python train.py --model="multi-label image tagger" --dataset="rendered roads seen from a driver's seat, with toy cars, trees and houses" --train_examples=145000 --image_size=40 --crop_scale_min=0.8 --horizontal_flip=false --arch="vit" --norm="layernorm" --norm_position="pre" --hidden_act="squared_relu" --mlp_ratio=6 --head_dim=32 --fused_qkv=true --bias="all" --qk_norm=false --parallel_block=false --dropout=0.05 --inner_norm=false --drop_path=0.1 --patch_size=[4, 4] --conv_stem=false --layers=12 --width=256 --positions="sincos" --pooling="class_token" --num_labels=18 --init="torch_default" --residual_init="none" --optimizer="normuon" --muon_scale="original" --learning_rate=0.014 --momentum=0.9 --nesterov=true --orthogonalizer="polar_express" --adamw_lr_other_params=0.00092 --max_steps=16000 --batch_size=128 --epochs=14.1 --lr_schedule="cosine" --final_lr_fraction=0.1 --warmup_steps=320 --weight_decay=0.0 --adamw_weight_decay_other_params=0.01
Rows from block 2 of a small multi-label image tagger, named by matrix and row number. Rows with one number belong to one neuron. Each number is 500 + 40 x the weight over its row's rms, rounded and kept within 0 to 999. All counts start at 0. Numbers have three digits each.
Before each neuron's rows are labels from the 100 images, of 14976, where the neuron reaches its highest value: "lies over" is the class under the peak. Only what is clearly more common there than usual is listed. The data: rendered roads seen from a driver's seat, with toy cars, trees and houses. In brackets: how many of the 100.
# fc1: MLP up (model.blocks.2.mlp.fc1.weight, 1536x256), inputs 172-255
# fc2: MLP down (model.blocks.2.mlp.fc2.weight, 256x1536, transposed), outputs 172-255

lies over: tree (81)
fc1.464:514426406506525476508482473610520491487460502438447457461495523506485458473510488524545490553497570460506522457508509526535525435492481545464416524482470459510488552493480530500477508488434558534519541470518571490389548512472472560539543529438552485487
fc2.464:432549559497486497499508515496458495468500477540532540507583483467499501503483549540490518414485460559540459505518491550504528468499478506546524512488463407516426516521547514481596576558525491428491453535476555535543478510512511525547465440472483546411

lies over: tree (56)
fc1.0:512491475455557507536521488515470481493472529495443559503522509523471516503495517467524538473443535520469542555523578606475523455509478506541460480574497480518501553553476470503486480461532471520547428509467466566500526485430459481537575553507441491458
fc2.0:469454513517549521518471489523512511535547496479514525475509511482452513506538502516435498536459510507531475514503487488541497491468495467574483460453471510473495466499614597498475488555421495503492530462488513381578486564564532519475504429459420497552

lies over: pine (43); house (30)
fc1.211:495480474486548594520419473537446516481497511519474512433495524617497477543495525589489549537515460500507477533424558507482531472465488483502519504572540526516490568542448466553487526472484517471571434550487460433474476549480457470551502557444502537503
fc2.211:501433499461495485452540495394573450525506420563509493555453445480477521550533507417514463464453526435509550446563458522451480480539479538478441464515427491507483546469504505547519517481537510529491478453593450543463541425478486563454496474512512474539

lies over: sky (85)
fc1.662:520583435487523473523463468435472517539614436506514462543467406498505473501502510489509608512559456443495431478408508543422512457450526511504540498490505557586515490465568468463485481466476512529517537479500432484498570520482547513556490520556550493532
fc2.662:521546536451490557499473595464480486518508520524521483522451510457449504435531570485452478536466523466410455629421476506427471452532440416506507491480573552569625533430489551473485497523492468455534513518542548527569546532547532490505519488473513566482

lies over: truck (85)
fc1.475:501461558471521499510447573521504497525483477556475492547494531415525483504486473448492482457509520539498473562522507526477467387492510504481466455523507510505471517460443490496483486477437593546448545492517530570559535484541460563566496549388554497429
fc2.475:503438551473550545523490394526489534397569435477495512518515495510510491535543575518420547545507484469524470384482492534557448576512521487452493530507453497524474566556550535552533472456446550487482570478530482554422478508492495446509506485424463562500

lies over: verge (100)
fc1.627:408615497433517467489432501469520591483488511393559470469519492484550482557478529427457455514504531495457584538507489503551460496497470476563552519538509500478509481511572480485480496430507457551485472466505543538530512482604497477491521401508529455457
fc2.627:422489502540481484554483493530510547503462470603510519492522601460452450494449497517481539482560522431538456438490508541536457557465426484543486512546576568465439478503513567542469467524495536441456453512497519515506449532495524469543521517392519500477

lies over: truck (25)
fc1.557:456533524501472541462508571572488522552457485479514501460466487525535500452536562456465473493440526540415452487500512435521477452484430536513418606521452582471530488457477511376597543542541485500493609551449497500502466481475501510487537522487427497519
fc2.557:505554503496462479475549458509559457432548496541437428485545546461505449531491468545481541536495450529511501472447504471437580534550512434471523435590490470559533551578506544528478476508451493507467513526508517497471522445471479520452515501440523473543

lies over: lamp (39)
fc1.391:582471474453382533496428488476480473466474459463532485546512442475516533619446466465490487553519491499460497563455440501583525492479551493454536531500506464462489477535487463436472516534559481500518507463396513567522482513509465513463545461480503513443
fc2.391:524544538554407504468491502468477566484547470486415517437490504459509434388454598539469514494492504442557414439442515480500501458505482551578493532507466539493523550534499500554559478488445540446504498465520468509471560498537504493445581527541543496498

lies over: house (49)
fc1.736:544541492511473444503496471494501475495414524454556615492525541449503462467523469522486470495490492539540513485466515516549476581511504384486456539505464398524489462469521496561547578531486543490556510544576488478510458526476554578533512423555480485463
fc2.736:533512563503507521516537498518534516457614578545467445462443507486511494471492551520471509459488519475483495495494462459566553493542557484528506563471525507446473521494451504493516468473533516446491532474426514451437528533468405514480501443540427514512

lies over: house (29)
fc1.653:467501513513560502517543509577503592505386500532497463504548504536581507481563477502517477413558547552473566542515478546551502477515565458507509521479529495535501538453539513561457557481477516435497450454489519482485493511428398464499530510499460525452
fc2.653:557492464508552456468428522472435488513469492507467471483506499434475467577504435559555505504466491462463532497441507530459528478473510490510533454450519568501474449518523526424509503479452513550515556470540511460534499468548483548589511459634550554434

lies over: road (96)
fc1.553:563450534518451543571488489584532529493505507486510495420472487506462450457528499477449453584467504560505495538512497478451564457521480445497422585497432510489485556495533507486524490450454457539573529551586526596503504536514516550495552541504454497496
fc2.553:495550499550521517452478496572457524510524479564560505464514429480454446494495521490423457496555474466490477543485463443535484490514515478494545497519512569556452551497543413617508544480464530571466483458506530504561485499504461535463452507457480582472

lies over: verge (100)
fc1.610:526512537519538509397530472514522390525464518461464521511520471506411600501488539489509556384514528459466490535512572517479474548468461432495520545554532436529495483507466488487539494523576500522548503473491511484500497527526468466516507444534492491453
fc2.610:555548477537465549501433511502535482501512476526581459501485547439525479465467542564554462490513467528518495433458491406467500475544513448510477549540532548523518417523547450499479463445481581565415554471448468532546525489547520562493484511556466525519

lies over: tree (59); pine (40)
fc1.603:577543531474529501488496549483470500513430516564489508490521480415527504572513536514446495468493460435486455504498539505469561455468497524470477526539517455477446535422534439472514428525475492555573588487476504448516546507466507405480523501515522530543
fc2.603:483560482485489423497454549494463524438422508507488460557514479513478412539454483499484487570587496526529489460489455551466507530508528536514442501579458522486498478532544521585486428551462432488465513492481542506470417551495463466459400553504461480535

lies over: road (94)
fc1.259:508470491464449450449462550564482485480450529499511528456549453496426486467475503465483496479495527449529568497521580445513469488494497505433543535473522440472550552488477446517514441438509536521447534488499477524480436498563596454576486556517428485555
fc2.259:485444548468479463495464473415595508420583549469529468506362559497512459502555567460565509546455444518527524452551482494528513446489545506483525465523486466514486518471499538572502488472491503478469528493534512535555494495475515459456587519503548605462

lies over: truck (51)
fc1.716:488473532491452456429524599454493492519528539504530519487534557480508517528494504494488489459552505460548633474489507455481558476441491512410588501530480563492529477530503462441465462448576537509476577488562466546476609456553457526482441530526539537531
fc2.716:516541490486579550528463429557560481504515443551525482563502558519592545540551465515494451445548494531517480453497458526517424520535539509570524527515483472487478436523500519426485522520543504473506403542504487602552413447521462464502533462575492538478

lies over: house (44)
fc1.761:510490524508465552568503553516536520519488524534471450467414497507425525473485413527449498446542537495518512460468460520505503405488517472472478474469475450528526487519415494467537473497530529541498578381541555475494528457405540526593474540433537487492
fc2.761:444492520533535445505509482535532534497461484422553497529449465481482430514503522492506461552471497574513456558538517493563537521556450449518434469549541523559498437525541540440525488445488520539513474557497572514412498549497484406489443531538507446555

lies over: verge (90)
fc1.54:550547503564544444545517540536532509546459518486460500463498559530515528516465486535480507490501408491494376512412525401453537506493470439526533506496476448564473522517469526544445530481603482558569533432489501626543468485526521565470531544508470454499
fc2.54:527454490537466486512424568539486477545560448526578471462558508508470542566508420500396509501476438461505501441478514380529479522540478469591449446519573513441515462525506550478564508489551493456484535458485475537461533521477472516520511532499527575518

lies over: tree (34)
fc1.642:508563495534453478547591560565502425456515484540558564484472510525416554499507536436483497516552512579522555509418499536460530400486510549429524540486506545482491547531549536455497454514526546441544496503474540530440484473437522511425442452535475538501
fc2.642:455510518531518527440465489557539534557532462510464502479510485503521467564520536582508447493432528432458529486576531483530484542500557492539508428445498424538509512509534517540450454505480508497508530507430513511523448489556430488496442466450576456450

lies over: verge (88)
fc1.322:530574546508468579522521492475501465477479418517472457535453527577545506489524469491535512531466422505545495540510524518477533530492525442549460537502579413493471451479489482610565515457540435492516546525489484470485524511511506592498494482514531549531
fc2.322:564501462534500446543493505490546459479482532472585419510507537528569491544516455506528523486523444453559447542494553505550591495583421456488472476615547561509572487473461510488509464521538558478500499519532501489491547553577485470462532487540485573523

lies over: sky (100)
fc1.543:484475489421529500513530565484573562506452541491468523500491471561493455473505547459571511558476525553472463559458503508516457494512511463443546513463561468460491483525531484480515480509520513481511441463418553464507523479484529472549494570559526617493
fc2.543:491550478507448538523509525533477502497483555486453464480485444515482517417565498493514450475512499514462534472509561500508588512435527490425538507492450507531501494478396527501519485442533542410500496434555535567555503425465522558585509501496552467446

lies over: verge (63)
fc1.29:491527533452522534462527492494511547478505470582466466499500508628520466402466457450501534520515480488536579547439532519532534416437531459545537461529512549538536475537575525449436525497535475458540508524427495422428428449532473466517495527549499515534
fc2.29:427542575462520486581500516607473547539563543548439406483487496532511484545446537565423472457495496572545601466490464493506481498490491486545471496455496456532515463469505544477411489550514435502544534450565544518453489540498528501418487458492476447496

lies over: sky (94)
fc1.664:519506506551484521482418479480477544493480470514412498429516506467442548542455508448490415439483544496492551612498527483461539513566511471588502543511545435515481493539498566511551431512485461508548533517515449484522426517477462422429503495493489582509
fc2.664:498469514460504411460551486528416453493554473456560550513418501511488518487458445542498531529515501499470450487468576539472513580500493450564517521585533514471565514525539480521501500526495556460510480474496458495469492399578455534488485494508505534521

lies over: tree (71)
fc1.402:447504443496487522512570490548540462556477507492531540496422469540484514516496495428485503515546421498526473539548489527504449538553534497509523485456481442455491504508575507548476461418524420452508473541472536501478496381553562477517524472479512510508
fc2.402:517444549441525455477528453496480527486520530533451483547553396404505456527464497532409532481457537513460469507494464448503567442479461517486492495569444552514522484525459449486511493482507583491505506488514548443479578579504565461513530544551452419525

lies over: pine (63)
fc1.457:631513449529472527475540474557547479490394513527488491508466542468478542484509458535507469523436554472552476521491485512502460451563532504470531489468467490542468551508555548471502447520464477546502372466536449506455594468457514519489480486447561518499
fc2.457:489481495498514505485442532474532415473506538477548504527508471449504500499509514497519541582477429468577519518523465384591494406479541483529461503489555533513577513528466499451465477506480367427467556523479579562516439533514438489505518502498504507502

lies over: truck (41); verge (36)
fc1.445:416551450508519522506492543500554486525550462571508431498516533501572523556447493525520544488531527443549472477482530414497505491508566563479502518492498505499474463556500492498526524493475580517479572569451513465500508508461480495518464454489515507559
fc2.445:421460531498524475527510543535500503451456461525494485524438521508534474441565494494478449514494521536454524495464442546552513513519468437536527571506487516482498520551534512490491438493581480521485513493502518544450474461606453549514492500449522498521

lies over: sky (71)
fc1.198:442532568520434564540495514538441539521498521489428439466420500428492426536491488459480472449429526473484501476560504526425439558494526477459464480447478425432599464497461522452518498494473492487505482496528540548392561438460558507495490558576507506473
fc2.198:520480440523513522492450536492453512553539485562551523476514513537546496493468445400523431486474496443520495544439451473458503506463558545503473492572530539496476511555498495517479533470579499477544550482438534403538462485488510447501527447446477524529

lies over: verge (100)
fc1.306:561468454452549477518482489473512487428571516516499471511491550488421505425512517489557499495503492525488517473394488457496598568490501425521472475624478422482467473521509486497522477477525464506466477444486456490465479575563490515450478501553475454452
fc2.306:540451502567477475483474522518545509565484424537416554489475520474507483553540513491582522536416565468549530503492444468415533449513450462503512550512449577493527494493488511469502523511430481475494546576485522505505518529512506582490494448468541400491

lies over: verge (80)
fc1.296:473523453552486531487480490512524495566544525514546523473513562521544473469491512541476525454498447516508439526402506477463496418484572469495474484543495571500495508463516530480605485513536529487515488506535481417428508461476530461515501493436496491456
fc2.296:441449523449513406473472509498451504474450538443521481471470441485518477473530448491509528481533530502495452551482417535518482494436459467486466492477507486462497559456500542472516559485445550496476579538444458470439519541465501487517537566536483568540

lies over: lamp (33)
fc1.379:521464524552526448465452441450447467485465404536510557496485467551504515480487484520523545541506435510486530434502505486488535535604504558529497522534538519500490514461408500491434501512509457468544475486476539508461539570447466456493484448499545518510
fc2.379:570466492556507531548498426581429510573478544467520512485498579456574447471519453466466515500463501479437550474535535522546515443507497457547575497489460440511509503517493503515499547493447471456398547447505392410504556408500484478536535489460419414514

lies over: car (48); truck (28)
fc1.526:537517600506500459564502569541505454492471479499475485501450551455519448530427512477503480531500449554504495474544575545519534481516532470498502484537486518492466509541537487554482497482544504526534525479476510578492488509526474498470451503506443480402
fc2.526:489492432519412515413454561540540560460548589477513442435454533460454496475538564546519551441507520546499459538509510459490553475485512495576505553472500402506489506511549569479468518457528520500475446494422413480522537468393522516521552493547573466498

lies over: pine (52); tree (27)
fc1.661:470557529545538537532502430508597490534582515524513549537476467494539605449577580468483522469557483488517500488517501468521462455477484470490490507454455495466543514580505467523500549521537492526560460519490498466468514512504472512491474539494533515466
fc2.661:517488537508469444518499543502466501424463468510562453465514554510496516510493467482503475476504534496467540488422500533457503482456478516464495479497489494529527521459507494463526474537558526465485533501455504495524437505480514559502546535500501536554

lies over: pine (89)
fc1.42:505549488476466453543415435475494547516375442441496420513522500477556507532503492479509539498559523505479565456499462485434543503493459534473480491494564509524502520440521514497534404492450480553497454503457488495512581546474592479476479422550510508565
fc2.42:557478485507550519498516489522511482467493612527529512453556529519489469495528515512523494413497454549453473597577540532468437450518455493527519457425443483443465481550493535514553396566576474493440426544518533537527459521476448501488552561481552474525

lies over: road (60); verge (40)
fc1.333:484536500537507504471527510397564466552514520468516493539446471555550503457512485507504474501540465526522619566541469498466539489468493519456555476559433470452500477500500476578494496506481484441464517519530509479441586535501484461462560484450508461574
fc2.333:452459467472477512474513479549471547490566476480488537620504553479545463479524480541448483569463471489524458453550470564449518477508499426432455466552571533526531431465588447540537549492533493533535429592580489501470594587499509490524515501542483464510

lies over: verge (100)
fc1.15:503483500525545503466430486456558575516496483534441518466515533540431551519496491515480581532447508544531490539485442523396534497553555522530476507467526507496455484476509607443463494479471484515490496561515484473484511545476523461462499524477568504546
fc2.15:503516481409450489533471491517447504454574490484544526471503522523545493476515531475536462507496530507451468482515489530586472470516479524568482483469517499454441516538537395435499557545412465531468484432466469523507517511545487512604547472453494447529

lies over: verge (43); car (25)
fc1.288:477547525525419567473478490534519473416521524472470449506512508505494420400557462495444515527567568487452508497465564518505504461539467474460501521577505540465480489475541493548438508476424461451421522485487519466550540461544550512457548553575520541518
fc2.288:508565446489524444454460469500505547459469503485471546516479529453565481566491501473477544498451468570524511502567515511483460502448536555419495530471464488523588439521558579552519532518573547481504463490534513518471467522423470495507494399488472489477

lies over: tree (83)
fc1.762:482488547535492460507524541569552508457533519483547520511442438506438491394496554459435454434517559529487405445473463538494511467509436523454542560488493443509508564524510492450503512442487489479487547464416481444491491453554510471467472533476566565480
fc2.762:432593565579439499511464547415512488549531475470488533563509505552524459519452531518572473505470465485452439431481563544537499539459549557500557534522569495497502440493505568563465512524534496499563496547615434556534551521492544474436400472496423595506

lies over: car (80)
fc1.491:426521495470519487455459486515507474613461542450476526415465495538509459552469506522441513545523542500488480490517521532466540577513485456590505438488514513452532548469462517522541489467460487532548441575449541474567482406492522500527478468456503515430
fc2.491:519482448430513530493538532548513539434447533531537451549448449472500529471527516543523537465499443503479473501545505603581455389507477559446551537451568463546515517585519401439538506505509461507440565437561468500447447448533467476455494500503536491477

lies over: pine (67)
fc1.440:469523519471540464518478458454524502492438390473529452499491487489483535532472523428487548473439486485470512483504541491485550527506417518519493523496529548555479574506490521557557404592545506533544479477454517462484537482508491449433563522460487445530
fc2.440:542486535497475445509599491550487557484459535511473497512472584461547474460521435542584457473494503547524431487529480505522489456478497472454524516431501410573534473541512459579547441478490478480507500538561457512539484505448497525522488454490573452519

lies over: road (76)
fc1.590:527432467491543496481500449545481521516470509527517464484493476505569453516513492495431521464416470476479450542488469518476461461532472495478520549457543495452472499562537464524493550451525471562537515543532499524427422548574565536486478518485522426449
fc2.590:454441543431520477521551523468572560459527436480471507503502458561582528510511478518536482438517503517526530472489465473604530515435440542562496522471444497535516488409466527453554505490484478455541491574508467510548507523484497542534438444442497481517

lies over: house (35)
fc1.601:500547423482452431477465460531560510494432473435520535468479550530534419484424465461567523478515435559548505472481511549590467557458488525493447521526543515515499502520547554461516497486520499468554472539502497448533491497558477538548467439469522512534
fc2.601:463490580517525477452490481523462522536574460573502480458524559396503488552506576556494504471444533536516484480457515449528540554509527435479558468482511447463559478484527527480522532461517491475532421526438486445519508483474477554510558516579545472479

lies over: house (47)
fc1.619:479495468431452489486512487436531498461425462529454593502562470506492521617536497478505471462482476491497508542450567524576520519449503438449454481496513457532518539528470530518527600511516519504487437462517533450554472550452570550500542443574566478478
fc2.619:489499574494526425543510535513528481447552539495465501464445545410502469500460445538537497460495462556536440459494462453574483492453510490517556479453497498475508513469552465512515505513516559499514477546457568522504457473501430510536571493507464466461

lies over: house (73)
fc1.345:517437459491562485475503505516543500506539508483499597507462537496520514424520505442551510502473556488492475487494468474557528457522504512461505410528500572440454466481505529574412527494572443475525520458470473541489479516387566446543555525470498519428
fc2.345:467569555482467499490472558552435557444459472479528517497604511466466482496451505519544556441498460505513479512525543520498459410488507509489478519426520452470478427500502448481562462510463447428492451511548522456566533545520440536527481464538531598561

lies over: pine (71)
fc1.14:610427494501530508458484491567441475485478458472553478480456584470546470477482533427436555505491476448540526489486480512533535477480531475551538470502614462520435493483592477511423478457451459472495443555495492496465560530477462518525482501514476551570
fc2.14:452490471520525428464497555525541557469510521567518493469492465455424530543528495499492488463520534571468583534527477523542487520484434561469467488517460460435563464495530453565530553565494501488618552510502448516554481539492454536401598531417570458499

lies over: house (40); truck (32)
fc1.628:550516556517458527516481515529492512488538511482498491469473463525531474543513512517487488468540535535494462533523581502522461530485477503505453505550511556546454492478420475484520463463492403547547534506455475517474484499536542410600532447489546502519
fc2.628:481440492469565487453506472454528481502534523454477505504473487547511574471552502448486535448497595509516529569573480554470525483551477419558534508478419505517470568596541501503543481551524501515509506473461495473513483506416447504515466487524510451414

lies over: sky (100)
fc1.188:514443434475437534526568540529552495476474518541535611572471490576569477504540545497567503528510496534481551477446458513531473501503538514472560534499563571474448491514492535424473489525512451521488509460463548463465441454496456464572493489549554561495
fc2.188:521497518452477568551568555470497417492447525479510458475560497511465506457494515481485477537522499565494458527493536466497501503577488506478514519472521516470431514550459499483463446505530508462482472430578522520485464418569489594553515519504542540501

lies over: pine (72)
fc1.134:476504456481468488470508535477426541521493516549500480526565449470446481493484471479541511531456566532457532489513535450516456495500480541520522411544547475547520501459568538572455479503554476439559497506469581539481508528532441535444505478481475532415
fc2.134:564425479485463518566532545478505526429536467471500496513523486507492522462474512463514541466492468467559523562504468583508500486538491468512430539545493371471530422528548559504542461506502444505464493500559529527468474511479490522568525531448481512528

lies over: barrel (30)
fc1.300:558499478509462539514476509492504459506536568500504474494494529521485515498541540610559491548490535492481510439488495518498440543556448453548395556573483481501556528496466503411548433481500493469477571419490497478412584540541482483441510473493481445474
fc2.300:469441507525521429511511544504472557433487482420478522511474509561556556571583521429521529532520525538486525566474542500520558477498484483490529535522546512517447503546479434523478505497455557561513454510518511514558426433470430511554504463526491561496

lies over: pine (57)
fc1.45:529452467534432489517479422500454506436577529503503533490510553490577409460535563456508528451527442536493543507427560443484504532422490434521467455524514582513471473480551507386532445513567515475489413557507577478529476545467528495479508523519458526464
fc2.45:542477473442533442390426502475512552480441513462487468536472536535407534573509508457509432537572489506466451490503420575500454457568486458472515481474514507489576500525508508529478531511535463490491536484512478475476437462471400561610527549536413485473

lies over: truck (49); car (37)
fc1.757:508481467558463450447485557520539469557503572538496503532474571461441510527491502459484408456535536540530515446540502495510544535466532491457570472450405477492542512460467468486456478525557549601445557523536427493449578519465579473519465495470489500517
fc2.757:500507542428550493527501453485517519542565474463578465420566549503542485484474484552466496439529427512615474498547548564524530503512521540466492505559479425552525450485532533516427512541511513505528431541521537526563426477475445525444484546552475463427

lies over: lamp (38)
fc1.43:533505545459492523490446486535486493518414485477584543567506512534514534486376490490470465530471496516497492450479518491576550446532507518568487538545508481475514470520482490552511498482479500517500535419452443536525502506466417556434556466489504598537
fc2.43:505521513537567467607559461525491541445537507453503459458508557497551503476548541517514528506519498518488483515546483413496572500537521403460501508508493503499476457477553523466474481524502511403524453531442456453470503500486486553529621513521531463426

lies over: truck (85)
fc1.699:469438432439538479534519455561508477511603528570504475519476492533522519578474527550525540507551513547536493492486459478478528458497517472506472541602445513536464514499505508493481510506507546454542460447568496448480461522503464555417530541508533596385
fc2.699:493517438489446407411522469494501474509456485646485505521510550477527531470534489525531437587480590515507551512557497460499537496518481443450459470463499568506523446521588522500461519506558527458504447492531478537489527470504478519562496527530553469483

lies over: tree (32); house (28)
fc1.228:488440451523513492535464521447506520432531590491474509466464505445532567474502487458488496475516554518486487460522449456444500507527564522585400513481501499432502518509473474561519495508467552536435509511468454530467503418567515507506578525529458492523
fc2.228:540504475518501496485541518507478607508459561555536458458516549494506490476466556495529523396508443539557442511554503429477474481464492568446529532476443516519487524525497445535529513476492480522507442470539564470524505565466564547544489466543483586486

lies over: pine (72)
fc1.9:532525500512468527506575550488480525459474479509496440543516550441478501541538572498455495525494516605540580503437587481502508458490463491577500475509503432481499471518499500528518484534510472524481439520490455505516441526451535506433553496496478528611
fc2.9:542507504502544462427503531519524525434467486535482475447465412513500492468569455519578516471569539462500537484525438590487437512529512536508551466523507610474537493528510516481587524486552461496539463451474534471588528518564565508479515478485481431471

lies over: house (67)
fc1.224:472467525527600488521530521521547483516466460474535487503542469449444489478590522484511468541549429503490445470490469486449498495530439482473504524566499496416460550529454492430540505515439545517562422459541500498567533483476475441518539532579460528425
fc2.224:561489488476519484465454513467520504436508455502589476541510484477551504497427479526499496514483498516437455558481543504518504514472564547478528443525494469502560519483484476533504447504461521444457498458402502446484486537439463482460497545453538561541

lies over: verge (60)
fc1.96:481427548472443564504468487490466602518440473518530496472462520522505512439504559468427512494499461498432502509547538512410438505604503520427586461571473457480511495531383498457557563496523547509506503480572488475530483538501469548541479483540493481464
fc2.96:514533484544496596488523512518528492491489468595548412497539559460479577476549466583551469594513516565531458516494416481443514509503471518529493485518545564524558442459496573445495532479483505538499530468466447520513510427424511565501481480496496442487

lies over: house (37)
fc1.255:540434570459513526542490558426502543506434533438502469501483508564516486477511459511505532472542545410540439530481480578507440471483451498531558456515562562603488489508512506548523490506511485525540476393424494530526467451471478528517492423466514454508
fc2.255:526545532522604540537529571555578535534477440522442448499497485473475479486509516560446470560488472463448488529495497455435484524471495510534524492386541500450467424455462489466454461511494514452489474532502492498509539438492500526533446507510572459552

lies over: tree (81)
fc1.551:491550480542497447467509549549462477424475470414479552503479525512511457548475514526464488497453444488465515446541529546530550448515533515532499476566557473530475491544520448536472508483483435532549505553480459572528488511532479519481530537524542500472
fc2.551:477515496513510492495540548493508498487527527423509526501509444559511497513540526563526463552464543544473448537519437537541515487380484499511541474492546488484504563601591499470494509550492568510488512471421445508459502451434570559469470502462512486523

lies over: barrel (38); pine (32)
fc1.753:484452507554548544499480489473469514456481489522508441453502526555437595429528564478403531533522470513483482548459483480502523438486510491543544581501512466504469504480492499508525371467480515580572543555501492479433552531596567502539501560540551519534
fc2.753:492377494445509528499518495501457485506463464479513505520489501569455519527464468481512512499389499385508515466508502574529530519469519485455476504551574536572472579531475513439473508456491514493603463488496526555494476505554510580457496476482518514445

lies over: truck (28)
fc1.426:506613444532431399502485472484526488520478537446523476510460525518479525462513523474416458480563563525493569532533474439503489516501506480551497404429454509476505471485532514489466449518526520552465458501489495529519515508506467502509447491507443532555
fc2.426:460472458501517504470451466473549484460499555487605511496497549488540437458459431552561539522505445470580518545543485527540502408512499519513459482522544515482516517516488457511518482490479476522531534476560496552492502527532537583430592533444455464481

lies over: lamp (63)
fc1.119:489440444549452490525472446502456490523458444432481494499603487471545536474455472493540542526586472456480484500554539555509549473521460500573519488534508494546468470495451510479500538492399455533509464448530530529440506482426448495498534485567565530512
fc2.119:492465472555506502577534464529467532447479504512550497476522443508519516514548539527469426549532458503523432490518470478524502525499548486514540488472473456534541449485473544555514608501496519445492507475437518424475539534502480517531482457521523448508

lies over: tree (59)
fc1.643:479528555537486562526523533502464475422542515443527575486496426493565466538488529604516489472458534490467513517516494557472554432506509475469548457512525463550464597527534521420491478445571493554576489515503410558530504520438493493454452500524537517473
fc2.643:509463461525510505504537546555521478495461507519430446491478449538502526493523542576516467527436520508550519447523576465525429468492535481534500503491553534492455554532551513483535468509453556478463471501447447524472490449478543565475524465481493484507

lies over: house (39)
fc1.334:497509501553474515495457462512463470530556532485513475506549502481578598433530472490494505441485445560483458571544466412483525560438566538510497449490452494389509419508449454503500482513557464500526500535479480491459444501505524526477506537458576531462
fc2.334:460478509437560461429502448430500504462484549518501523552532537560532467489495457470485464479488537470544483511456509581480499437459467525469494631476446453516466489514519513521513456547513503435520490461526521416529497481539479548529510470470480499526